Weights of a small image classifier.
Training: normuon at rate 0.0088, 13600 steps, batches of 256.
Rows from block 7 of a small image classifier, named by matrix and row number. Rows with one number belong to one neuron. Each number is 500 + 50 x the weight over its row's rms, rounded and kept within 0 to 999. All counts start at 0. Numbers have three digits each.
Before each neuron's rows are labels from the 100 images, of 14848, where the neuron reaches its highest value: "responds to" is what is common among them; "colour at peak" is the nearest of a few named colours to the mean colour under the peak. Only what is clearly more common there than usual is listed. The data: single printed letters, digits and signs in grey, bent and noisy. In brackets: how many of the 100, against the usual share in percent.
# fc1: MLP up (model.blocks.7.mlp.fc1.weight, 1152x384), inputs 192-287
# fc2: MLP down (model.blocks.7.mlp.fc2.weight, 384x1152, transposed), outputs 192-287

responds to: italic (75 vs 46.8); small letter (65 vs 36.2)
colour at peak: grey (78 vs 17)
fc1.266:446526530427535600510425449481507506592581440532547502553531563527473379531509440492487434567485523478477542524544467494424541462470511491514481490460495548602456496523459538486447549524521493420460494444524455446561464549523503547445528528569490418521598447620564455513486527594528594404
fc2.266:462447477487575547509529490540516461458392578439549388518592410475404525532512539578491493510532539526511426419465500519462540444560514479529500333492537526566483527505491532493493520519470592546488494500492497580500494415445508559619467493518603490520485464498390473560474446446493478502

responds to: serif (95 vs 25.8)
colour at peak: white (64 vs 33.1)
fc1.2:531559537520527516476484542508488500566507477574518484461488478411515569555600450587547536530471502556438468453517483478516524564490530515411486445539502464481545550527552546393479384502443485516523482490552535435440479517566502539440461471491561497433597450597531487531446575486448510517
fc2.2:518494489418571509575512462445425443558457544525421494485528510481517504527512553498397445399501527372509540538507463544440533492441509505540546545482442528587458475418527532466449571345439450560547605472538608508524481464594550472607482572525444542491418484473471516490465444470554567515

responds to: the character + (29 vs 1.3); the character = (29 vs 1.4)
colour at peak: grey (67 vs 17)
fc1.150:477456471449485459501498550469516593491524474402374541516471521532450465552477512486427504387441503484572490513385500497477568535537467469472462396479446578520474460509496422566478497458469520536472531490458500532421499522456518483526498558454534483522517435518495464524465470485463598491
fc2.150:501440480528524414443491441472561502486447421409531602462489455491547475505569494547468556550616499534516533465535510561487450408530481498508540500488444447536508447548619539539484508531446451536599478517597457510508499484475524520617470457530479490539453542464493500494487436451514512457

responds to: dark on light (96 vs 39.8); the character x (30 vs 1.3); the character X (27 vs 1.5)
colour at peak: white (96 vs 33.1)
fc1.388:491501457435476517460530447539504512410583452561593452436555481465451434539440485472483563514415481545522520612552469385444561403486535470512457555489443481478504467527515494552509475542549490474583528499447555546497558429440514554532431554460534457570565408554598557511542497536512428536
fc2.388:483456484474443460447467613428497592500516503520426481558468517538483565589492470504546476537427566442523441416447526496484452499450497511520482482496586493510472422426426530478494463512384479476418543523529475452479407496513524501472539549499522475561560537508441416546475545519480478505

responds to: the character % (43 vs 1.5)
colour at peak: grey (94 vs 17)
fc1.564:539534457531355498548448454510566510543441565551525493420469543506498574505360500587554541547521465524415503519425506566470428463547463465553529549477524463542485478523432530459480545529473481534526414543573487554530556559497556431522434543518465443462525548464470560536445520442425530451
fc2.564:579595530507503668465518523458456590490521409513473553576559456525503532557511473453506538478481593506468561522533568498466469501585514597440432481525473518479416482493549432404506586486529396509493623526442475495519480478548411506491535494509526483416540427462497514486503477492525535455

responds to: capital (73 vs 35.6); monospaced (47 vs 17.4)
colour at peak: black (98 vs 50)
fc1.372:454537473533525510497520528445446455554382512490453555418460501495531436474446503486575537540528451460483423576529582497470550491534505462477456473503477504438531468435413442532606461508522508490504553510514630479506512533491429512526504557463508431567531491524395508463570552448393439412
fc2.372:548484470486445504576505512494507487522496433489510395438482495439489596452578539473498493595481427577509525453469545514499518612534475469492504575435540519534514590468453492483481513511535539451518481419407503465579512422560623644471479510541449460466408483535513509491454471541533491537

responds to: the character ! (63 vs 1.2)
colour at peak: white (61 vs 33.1)
fc1.40:567518510534478455537502518461471483461464551526530539495480492460537505438475463457501521540472521522489572492496507493558500511451545476602425465460504564485489503525569454470557555574491510422514512416485633531464375354530473453517575505501574520442537545553492543540431529540537496536
fc2.40:527444458568529506533524515428453487501423462421419490533617536582394425564434520596526532459526470478532505485466525446544555543496458560519554484579473573450542581590483613516458486528531529472508571516545532498437573479554553455551533542501467426487513450490479452549523517602554478487

responds to: capital (61 vs 35.6)
colour at peak: grey (67 vs 17)
fc1.202:522483440399528545489484507530544603488574533496508470503547461544472505515503433424471520514519502483557523506534538455474490441444428532512504579511554547472448557505508450517521491477555514506440493499493413571443394509502506510469496576492527440520540420554472545483571486497512461399
fc2.202:538603502557522386511476488528480497566535440451443577476420429532494472513477529512510489468559525528507333537531365562589501514588577477488511460494539505531476522512495610587526509508456470486472458529452463434433627479545492538444633552539501514490509502548498557429483509519466491526

responds to: the character - (25 vs 1.3)
colour at peak: black (79 vs 50)
fc1.43:384492495524487531496474521510448548530378447527530557562554424512530512483546579436578500542412408469492481454518483456481537497477500528450526445478502468535540405525506485544485581585544420548397471459561526556458540550505514564529531520480427517454514462438418491488512523513552507623
fc2.43:465538485428510451535510426461554488546433429536460424396410663504515456523466476553501513521467572465493532529573506541564438490599433484484555448477557442442531456532504537448429523498419524525456485564497554422498418442506525568504430522559555512571543508497544503495533475522538537430

responds to: capital (66 vs 35.6)
colour at peak: black (78 vs 50)
fc1.753:461534364645535500524416556583510535554551458455491559536473454558471488502514587496504458458456473581511433591467560447463465434436420542484419459557445519571435430490472476587551558511474531567446473573463501472500409488551485573563524501526521431557474494471498542523482429553563440523
fc2.753:484486542486443470466545522490530439481504551495490363425543455582497566482362391469456495553511555365440568440566525505538493517662589440483547603448551426508468552462481537425424485452448490564415531518475477490579613443425537453525527541497423471495536546494446510549534583481553519499

responds to: the character 7 (25 vs 1.2)
colour at peak: grey (52 vs 17)
fc1.619:484546565462538539363568447577530524462459495486570454497530566532585483509502560495457468549469541525518497503493470481489473490539457484568406507502539475436416515500472554468440510492479578470532449555499573428518481468441535418506513469560502522471513602480443539610437475433450561547
fc2.619:559490483501556534431442576482477488515421555447485521501507413534479447459492438570585542548468487506486529503382556625586510534462515475514596442548433523509556488477524465468581486513492442502512520510524405448433568416477403584618557554471540370423544481535489484476502582647510416549

responds to: serif (65 vs 25.8)
colour at peak: grey (84 vs 17)
fc1.767:450452529477508481547486539385463482541585584457495602502474497468495476507565521541570483461536490528549583384503431425552572658516480624479445482487508493488597548477511520570510426508492560503455501549628527598482505535497509499496473452494472496478511533544439519552478600493411515564
fc2.767:552482441543584501433557501510498438474485512566473414563564561558480477544495457381442536499464437451430494577470532554500501502549464500382505538479511460458460583618477527486560559496454547469503502472503500556446511435510472493582387474460445432521397422472412543535510520478473481564

responds to: capital (64 vs 35.6)
colour at peak: black (100 vs 50)
fc1.112:486505452461514466418500514465556536582390439482460522533421525508443448396519507495482549562447468484623509529386522483524484526545361554564517417468601467551565543495565477507519465419456455510502610498331479464485546480562612458506498567518518462441528504420496561539435534488424496526
fc2.112:460525535438591526542422509562456448452413479421490524600542451518544545482517535462589481536493488586533480516420616461516621497495573316430502505486525507445538522425468464470407603627438413442500467520578446498450476479450436445481438561486565537542441490483446492535480593420588424525

responds to: the character L (26 vs 1.3)
colour at peak: black (84 vs 50)
fc1.264:526493497522509454577542586516547459472461539487501505531481476517531499513555437507505507462583533604418620485493464583524486520445518576421512499444463498573491434455438559592492462509556544443560468580504547422482489514501571605594453512524458424566482536569542432555487532504545486465
fc2.264:594410473516437535381448518479465518481506549447470514574492587542488519505573551538447570542405438497470570479508464453491453526544413520479526473432504408488511530560498502401443579456398465532448525468520399469587494545540545543527539518355502524456528533526510519529529449440429473499

responds to: monospaced (44 vs 17.4)
colour at peak: grey (52 vs 17)
fc1.478:580561506540561478499520482416467508520476479375472474561562393480471536581514499478479551520490420517612510416564497454474461540582449516553483503444446484588459511524466539530491511472470441528502482531489524405537423525543527556466473475603444476558483452449465428421523527513500504458
fc2.478:518497541535401629426566429513574582437462449488536510446492460476367525511521453514463506569507543559513451564469505540514440458420492343525515478516505481508514469432443574480398551412528438493466554544449527510481575546523424516539559580502462477452513522515437443452454504490522446524

responds to: the character * (70 vs 1.4)
colour at peak: grey (43 vs 17)
fc1.747:491474533483534526489424518529565485528538464403510528460457458489507403514561370438369535592558507497467421479505475490492580469391476525441512555501453556608562501584603507480604502530514451500485505512486539570462445517478582380529492524456428456525557546497406551471509565461547617474
fc2.747:601477533531483495444546519461456495468365572560516550472477579493458472444414554550488435463469458468665491562488563529503599486590450508543425573507458516462467506412516469482545498551553521548499513382540483418505545460501555595527411468558443526474400386512557434411483561575503470520

responds to: dark on light (88 vs 39.8); serif (59 vs 25.8)
colour at peak: grey (90 vs 17)
fc1.431:496484470467534529515507526427435537544415498447411484515505504497463606464469476526536501572507440504453594439475504396500507483643342537523462549527441478493540434526482520495374508498552586521509571531466520474487524506534493515511550563467476543415514462526525475443490538563515533465
fc2.431:490499515538498431473636468517484447450554537504439567443582488557497546567518481492457438536461496484408544481575527575426502507431421509529572549553552522483452537616560520576554501426469514510527553424464521426540436561510491454452490508488478513525563496479504427472468534486475432501

responds to: the character = (35 vs 1.4)
colour at peak: white (64 vs 33.1)
fc1.675:478493527358486545569469456552544538388458530524405561522404552581473530604510532589453523435423520576461513497474544564396527501449508484405481544377561444444532473505524413543436525534476419491467500503529503489453508471484525493469490532555520483486488467525510536502532609474573561514
fc2.675:473457443543507450454482541509618470494477463616547552477398555410495640420516504522470479524672493527531579463510644564510488514530398452474442370466539460402493450525468492570537551554532583534456496448459534452492544417433617505479498511387473550415544503515484504597416490547482493444

responds to: the character ! (68 vs 1.2)
colour at peak: black (87 vs 50)
fc1.544:601500511426527493556514436506486461503419506526578532500534506468520474529569513499507462461460519468561617488418497404562601553497375527442474475565475491463481428453493473502560493588482447477544462517570577449484508483449419452418500542512464455481420459628480561448556546458509390446
fc2.544:500571502604515532501538515478508466446532614429510468447410583479404452513464454570442387499468512452522429446510471550427447505496498565500471515557428563468507521474513543543520469544511517419468477508417481492476522538510540458500498534531483437413419536434476542492467394508537544576

responds to: the character @ (28 vs 1.3)
colour at peak: grey (88 vs 17)
fc1.221:531474520494478414508552544487488476543539417511546509541509484582475452559503433512514408449429471543554386474524600440488493527563479466424524517512523494557446441428525434508522504508557468503528480447454521563524455524439547472556479402402522507555458469457568459530492496602518536446
fc2.221:579477494456449507549574519459426444519475543530473466447536429515542551454451578568435531536429496533445546514547438521468572481552396510542504487461476482426506499447486642476591553362476446535513493493547477530499544526435364432471505477476486570552517501459488553532488560412594525525

responds to: dark on light (100 vs 39.8); monospaced (46 vs 17.4)
colour at peak: grey (66 vs 17)
fc1.724:558503533410514482547497443440489458494484601519442597503551546471562545504444457392429522495507501479475528545485504456466508526430624437409470558542470426521464479463567488507431493578549455477503455438514562418551500528469515498478476566536464463535464562546423470559523527470522640543
fc2.724:506531511497514476563588469471501505420515571485417464519525496522436537555457570539575441449412503525434543548501525460484621460487498530545504590452574537549490447516447547511515517527490454488453525605472620470477566519487539584490522518482525481534507473454501565577537574607506457502

responds to: the character J (44 vs 1.4)
colour at peak: black (75 vs 50)
fc1.191:640403446498460558538461578537522501559648517496471508523505579479513519479430485473525528628532469477536406540526559591476500447466514500495533413423546456522542594473481529510538444424524453530517531463485449476539510540494493491500363463478535484434519410577526498455456487550546457479
fc2.191:460469474484506466429395486543459540565461491438378469369421432482533413461455522546481513445522520461546500475453472533497539608546383494481480492497516438459458536509522505548477533582470493383517465550574478492377490546500549438567546486450472531617414527515571518482518510439419537483

responds to: monospaced (69 vs 17.4); small letter (61 vs 36.2)
colour at peak: black (91 vs 50)
fc1.423:500455577464442564524476500450495556437474480497536542582496535431523583510573477513496498520460497467560525475498462507373544519438576514478516429591441464454337563522506549526462431447432517629493484458491482402369490485429493531472492408480485471477461489399468503558554457542522531473
fc2.423:552499515530514470496539498487524426489585518512487455436474520506522513423424516451545608444439446461475493552508528440443495506577451442527458407492629545472523490529396484489525559557526651505461529536489473406489438518532460545492574559478552507547506624511443538548464521450500489431

responds to: digit (50 vs 13.4)
colour at peak: black (97 vs 50)
fc1.223:509545495477564548571501510549507512569468513535548487490479588506517487445463497561539475509490415495620485477507443495497548528537519537514445452462479440540534506525481514519500474494468512466535536550430457502500471538524499529488424557403462444500560508438484587482471574472523452495
fc2.223:443522469530440437429510475475505474484499445596516393434500447538520488435505543584507497460451559508593489466566492463441486455483406393427520467589471481492490558403520507489478512476499571469506518541446553483448485572474534404543522401481497540490465467508498442554471588440477553594

responds to: the character % (35 vs 1.5)
colour at peak: grey (95 vs 17)
fc1.448:513498526505419496563484552558507513568526473361477522524536424445477430517605430533410489547548485434533498483505487541570466570516372475430429455556560517448529467454425501559586456478563543510458431458475494491613388479516453502559475544399473532456492469535520518507533552402460489512
fc2.448:463562548492455431499405504535528529458407595538558428504582545490392599544473532486554520542596484472572525456480487504595496551455505477542433426464466499508571565487484451428436612442482438526546545557480506519447445563426482488509532456555448449475471521431414490468523485607533489465

responds to: monospaced (37 vs 17.4)
colour at peak: grey (79 vs 17)
fc1.726:549429532463516509571524447498486567426545539457502481621437510470531483474491473511490500481535401491478488488467470539501508440484542466531568623513399523474558409488516493513441518431481463515504532470540461449472484484468547531481577435471476529521601472589583512518469561426520457566
fc2.726:511560494591534348490529385522484418407547574490534474500456571419538496594508556538449548476450513530477513514496615472543489472544454603522596369576442511527524545495510451471484465476583593460582489508483541522470502471487461496553432480454495440542390459479379431566502437506511463409

responds to: sans-serif (90 vs 56.8); dark on light (87 vs 39.8); the character U (30 vs 1.5)
colour at peak: white (87 vs 33.1)
fc1.749:410471532460553524465466503519536372494445579525521526471442564537538500370493538615595584554381544573456490556528507490514520388459476552448463439505460462500477493476521484538430515521463449497449489539492460597545468521519487516535474568488535487522430596514495463546352493429539505345
fc2.749:545409385488524552547581575413510533438549431501516550516537517510412467478539491408493493477593521589568431492489544481465545571509589501476501474486625528524468605514521473464539456551515448472408395473463509496501483571442601543480579584493496516412480585427581480453557593525477525519

responds to: the character * (42 vs 1.4); the character - (25 vs 1.3)
colour at peak: black (85 vs 50)
fc1.298:474509390430453545528509542529519508399521480498481483557551449464522483488485466522380634563471491487464578420436517499452521554413380584438442581451566485513572546494516551554513529542527424509507520529442573613439513496580520515455491494466497445518530436488462483508500501498542489409
fc2.298:507525495532522494505468581501503550425533504478458495424520578481524540485475469465455291498521469510502478569577575513484512429483522528490460494506493449447488415492552474456551459489422461533598547532503537521436497497443501506541612405515498542434477456518571556550402592466547534501

responds to: the character 7 (27 vs 1.2)
colour at peak: grey (39 vs 17)
fc1.118:457474578482507439521508449490422497495509545504493497579479559561517538533552429476541399469531502493462538432461461497460353466401442418485542564578513496442613576575507533547453425505554505488467518548417519459565572579496500536475511540472486506407482483497510647525509534534508479452
fc2.118:567517398486444426524476447483530510425567488524488453498427492571511521497467590514454536428502508471429450510497473514478432561510481551485477499499501559537417515487486416623573487560468509467529589597553533552543399448451457453524586431598525594532472547478462450475577492540582565465

responds to: small letter (61 vs 36.2)
colour at peak: grey (63 vs 17)
fc1.744:487526510369480454448498496504443422564569592494527447453406463504480479470495538492500491515495606468455546544447523466412487511422527494453469461474410526526499490453499537550552495543496538487442493384552566373606562524480520540545471529472465531509526485503535440429503541433552475510
fc2.744:537409421530409442535511424419477490513392453474455555531449484438540438494479549515491513574494510551487484472514447492513547509594516517510479503542520447545459550532551542465455503588580491489579505500470547464449396443489552499541566549540553450523521511516481573547480413433450495435

responds to: small letter (68 vs 36.2)
colour at peak: grey (57 vs 17)
fc1.15:445521447532527530615426501492481468507495382418535506500525508508444503613452535523613543454479597443484521407472515414389556500552543465418484512476490546562553501512494521538537550565506516447481454436498433425524548493475541387469558490560530458508585520471465374442436495498455554531
fc2.15:528426461492415489490528398463465469449511471521510450511450539536507464426523539538414421544445440506522446486544465475505516476494498504531461565442514496484464518492515474528482468502477564472459517568485441476486452487438578539553438529494524518534397542588542563458521517495485600475

responds to: the character = (60 vs 1.4); serif (53 vs 25.8); the character + (28 vs 1.3)
colour at peak: grey (66 vs 17)
fc1.308:493445424502461512533573474530494568426507533532529620468474481536515436501498547461473470485402494406534485565484522480493491557535544360459466443553503559466450537466482517452414485562393524540385558502498559521486458477424510466510451513420534442452433493529410466461514519608594520569
fc2.308:379515417450606508509441473512479494519557501550530565511463539432531548585488472502477499567562492473522439479494480508478368501575512543476550435457502371542487417545528552514532536432489437524529575538555451401485451465485430538555537531580559541548514577509470526560396411513529459473

responds to: capital (72 vs 35.6)
colour at peak: black (86 vs 50)
fc1.631:491476460475489581441462532446496489392430422393548559600468476570563489460476484511542595493367477557542506515489479465523422537488501614521501440524571535523579524487497480583551428508508479488462515477494479478470481497537539410401565586526479495452438574466560468512437483460487502508
fc2.631:513503543486542472462524504514535392578508476479458559465430486454529527523550541406468483569483487556501445502483523495553545578461546471493502469454432520507458573461531520428538512457490481470529454446461477490519484572443509510478462496445592526452340498479536468486474598493552447569

responds to: digit (63 vs 13.4); serif (53 vs 25.8); the character 7 (29 vs 1.2)
colour at peak: black (84 vs 50)
fc1.652:441459534466476528506548455451492509521395548568526468501488533548560503562501480527519487528499501453547506471521438472447477521506618587430411463474513493531434420499476552561523477405441493466485525553457428439391516477537515401519569470571510516536505523427392586532442553507488416502
fc2.652:433429410463546489512588399566523455488476529472494497494542477537532534510509562514434520440558500507545549470478481452522506520410505518414509464500535593535451496492472391460461559458441500387460549589529531534501524526479530488495399521530444538512555514472403474495496485459470472571

responds to: dark on light (70 vs 39.8); small letter (67 vs 36.2)
colour at peak: grey (74 vs 17)
fc1.475:509456509534400462502586545539458507558464570475480556516476540465435467601536476553522516442555500534473546476582509522457512586624469516607544351574515582552476523501520536455531452400446507475567611543480493523493501478487462518424508388464476560465490501433478539498440449544536484479
fc2.475:476596496413574463507528419483609487486546443524532521496471485524422522527516538474463480518444433508522423497601467543562393433550434497489521626508529373454453434477501562513446597502536508520485520513548550507497425550401531462487467538410500460546513467531524508458489651478401463588

responds to: small letter (64 vs 36.2); the character g (26 vs 1.3)
colour at peak: grey (67 vs 17)
fc1.37:507566504500446461463560618486411487578455468490490497420471497481513443525525482475461457502514552622470502434516584409556461551560475494486492452532471503498467532489523541481529436508481406481561498472489493485464508473511543491473502514462489551576488473531603412426470440557543491527
fc2.37:604471440502505566603506515544591509517496418549448502428492520536547559447505440494521522575495445416503492558448459573559603557521440515598407476522485371480627415547454472559509514425502489410530547479502547516391517485519512499510453579512421530507477447541479531464555518471540443501

responds to: the character - (49 vs 1.3); the character + (43 vs 1.3)
colour at peak: black (95 vs 50)
fc1.255:500519413476463503474485478568499589476434527482527505518514500488477496543428436393434429535545525534489556520522458520550456522492524513478525453405577494459520499467564474450473482537522536536464493472488583568576464420581352533422517467437450468602525527489535530471479566544521598506
fc2.255:496457523425538540452497515452472440547455559343517460515469459517500591526491498565424513456486447506609484398632542476373480524509469601508537484541412508442620446515569529489586427503427435568425498450460554508494553492553557574429528476481471505514478463439553478623480496585503493498

responds to: capital (84 vs 35.6); monospaced (56 vs 17.4)
colour at peak: black (96 vs 50)
fc1.138:577529506523513585462483493528502517379457437484531461548425518493592508455516624479488493543409509561524496440458533545561503498500405519646396443622479592570435574451592443536503484535529513473501486476451557544433628507565496543475527480557384534506469504508568459486503495397384455469
fc2.138:574517572560478533486614402520482467539486485408600494519422451477428489574573452574448496435504476528471508535483508545470490497507498513503475530543425516509586508477495474509531476546477470482400537576500422486533503472521559497471557488460572571510444570524565483519494568366542538523

responds to: dark on light (74 vs 39.8)
colour at peak: grey (44 vs 17)
fc1.218:470493444565558538478603490486511486576551535571479434459509491488562461570491484549573436511525395467492526445464427549492530504576409382543449403351426424537510481455497474473444450498567467559514496527494526564547486439499434528377499470454539557537535491514481514587543574481532444492
fc2.218:386457583506499502594496567543529482473475447494500569568436465494459585551457590532504561535557495581469400584536416423497528490445487555525507459585523521589480549375437374479503528533394487584423533492483496513442459550503527425523451620611470414457546536525569567539513550497443509531

responds to: digit (32 vs 13.4)
colour at peak: grey (97 vs 17)
fc1.411:571562471575550505521496497474526467444514529534403479462438594427488560496451542620537398512525495511605507493501411480476478485432528481532430505368463510504464419504429523534472502461523470553466491541375567492456451566428461493527508404455541544494446565408475426509465509470422501507
fc2.411:526504462482439547628527489550502565498474489449565601518498468532538525493570508450521456470454495564469501548501451509519501537444485529517484488601549479627473557538573471536458446628484557533407541559494469484521475493411587534563478496524481442510461391543442461412584532565420537501

responds to: the character % (38 vs 1.5)
colour at peak: grey (89 vs 17)
fc1.64:514561521478555366508478489485570555599522587477501462465583542498453489547500381487538527641415649446570501539487452549552498493495448424499514507421593549477412555469411427531531440462493518403434462453410431422503439491516561491510476498488449473488465463537514534544481514420587458537
fc2.64:416483513518477562553322525479405506418485532452528434517505417557482547543441526361398579482510392540510538453526551534577541457544443438481575415516452493565513507501559435541548425483462507555496563550537462530493562458507450497457438430498408526441390491434573535488630491392370583526

responds to: bold (91 vs 46.7)
colour at peak: black (86 vs 50)
fc1.558:583526435484533514486521558479503459505492560478537601446461388417526444457436502540615500542569399543564513507434558454517540517495559603565441489458661481527490467528403446497589421463480561437521584535584501616468590374499530583477463506475489434471462542552478582541467484517512525460
fc2.558:534457544468519491573509443562597431488547552411526434562471521511448629527430507402487500489461450507497521503528541504399488525490439494546511528461494537487460492500517471465466527484498443595503508446433488463479503491479503482515552574504522589476531539469531463540559501464557454528

responds to: capital (75 vs 35.6)
colour at peak: black (89 vs 50)
fc1.532:434476471569537472497445538562548530549526506523477493452493503504571528478513518463448505523381441487522442468525473579510490562569530564513469514475517477491523482438575486532510420488438505474374488437499439579527536498549565526494502483532468495509381552483489442582491574490454558446
fc2.532:449502465393543603496416547439490572476493476550576468598435453559451546483513451438524510465508515595463439471435577550523539513465439449446497437492524614476485582557510483523475519469477472510450429437504521489515588551492417546510508531475522549413558499492601521509552460447546465519

responds to: bold (77 vs 46.7)
colour at peak: grey (83 vs 17)
fc1.71:435505467494552458604462425541485384499581518554564568558542528473469470494476530542468554493357532602473425652452527460581577417437393370593545469492537511571575438502518486501598507476577479584541465491528561535539486467475473516499591496508492551588513635553496495484473536426487476445
fc2.71:568480480470458570520601569401446541571470459528458393587508430508456507419461473433476512427491506466433520456440435517458499555513613588495528537420455455455494492406457528474376569529549435448526590545490514394510474539438489518527384434546492474437420457497538551450562420484490554494

responds to: the character S (28 vs 1.4)
colour at peak: grey (68 vs 17)
fc1.502:510546494495622585524453509501586475474446519512500394469481484511518503516578559539499569440550499533590509491511470502487472504514559517419524447499480477438430594534576516491426519442483565534474564583569549530516450541516535481482414498456545492378508444526522455425515474543497399507
fc2.502:591478409508525386469448496451500579449493423516471467557473421540463491572478510558492549504484427433520473474552487572546554457483460567490499579546460554505492495471487434439487477478407581470456537475394508552512485530462403511557561420541487439463390634624560535534472524471478565563

responds to: sans-serif (100 vs 56.8); dark on light (89 vs 39.8)
colour at peak: white (86 vs 33.1)
fc1.120:485498513460525536558515497507507453478539487494477615578598468563521514558525467528523507441490575572582537482527398472473535544555583490526487482501576466567502485540538503563469453516535487453485505518506561526532511471486506517462488607508576541515480430461486457432584460530496577461
fc2.120:528550404443492483474526566525455438532467469508528532375502567532410549543402517504426584414470537458414390379588513473540440481505570583509504493509479488536489601493498505560518472492636504410517513500561457450421507434511523496524462538519410510514532515428440483519518492456505464423

responds to: the character + (39 vs 1.3); the character = (34 vs 1.4)
colour at peak: grey (84 vs 17)
fc1.751:524562496574478499448444488381582523458512491460550499606501504539530483574484574435471570484464469431552527494455590559470502498594433445449420538561506524465463460509486448528493540445457518431436595471468559554469483486394445401480544417474434549454509504505530506508466557510530586492
fc2.751:469415517575527401464533541522442534518557340434520629427540451522544494436486469489485444442574418504512472511516472499463478535554524481488528479493537341475564430525523523535518483521514493612438515506599500420496439453531567550537424492516439388565570548539487492474536427497486465513

responds to: italic (81 vs 46.8)
colour at peak: grey (72 vs 17)
fc1.422:475441575451461561484450511547503535570512506535476521465486485565496441459494475606511500596556465424496616423509383509523553516399524456418446536511422549415475524435499448568466641536484507433451503478524519464556630460546534444540559468489483432455466445427595535438552558570510410453
fc2.422:454532532511443417540606499522584423582469498499535404470502581526433522517456430525551476525428539494525521461513485463494497520531441501507429432566534497502449470536393549483589479495483518570501439492535506497422494465493439572473564426631507483484475577440438469537403445419581579552

responds to: the character ! (32 vs 1.2)
colour at peak: grey (69 vs 17)
fc1.105:623522537473478417500425471574484503572430504438461557510520525451418447548547513546524456481519504592541500488539513481463483428443456502521515547461514476456565510441508479499549553545562540465447417560477491469528498510574569467500468514518469517414569437493498467600463501464544538510
fc2.105:455491506463481531565510405496497515535533463415557479573477468516473415391524504498555434606493564454589528481479444501514500487507347469545512468583480522423552488487434467509511432494454494477487433543542479637582535514454403529539447505561461422579454572593450586475514468518498469516

responds to: the character * (27 vs 1.4)
colour at peak: grey (57 vs 17)
fc1.408:552487518545491529499480465628519478533563496479583532573393544512472528463426444505483600601455551463538488508475528490493451530520466526520528433463509455425470481476586441606516505537458475547494550518457432433434450576539468480500470458442552524505552447501482548456457472459550455473
fc2.408:538484580451463424492528507495486557482564441513526498450561379414494562514498531531431446399572598494599510525530596507534537509445497518458585602428568431545451515510453573457458532543491455540471597399557540442520524496478431534557424493515470505519468438529444488530516473484423493445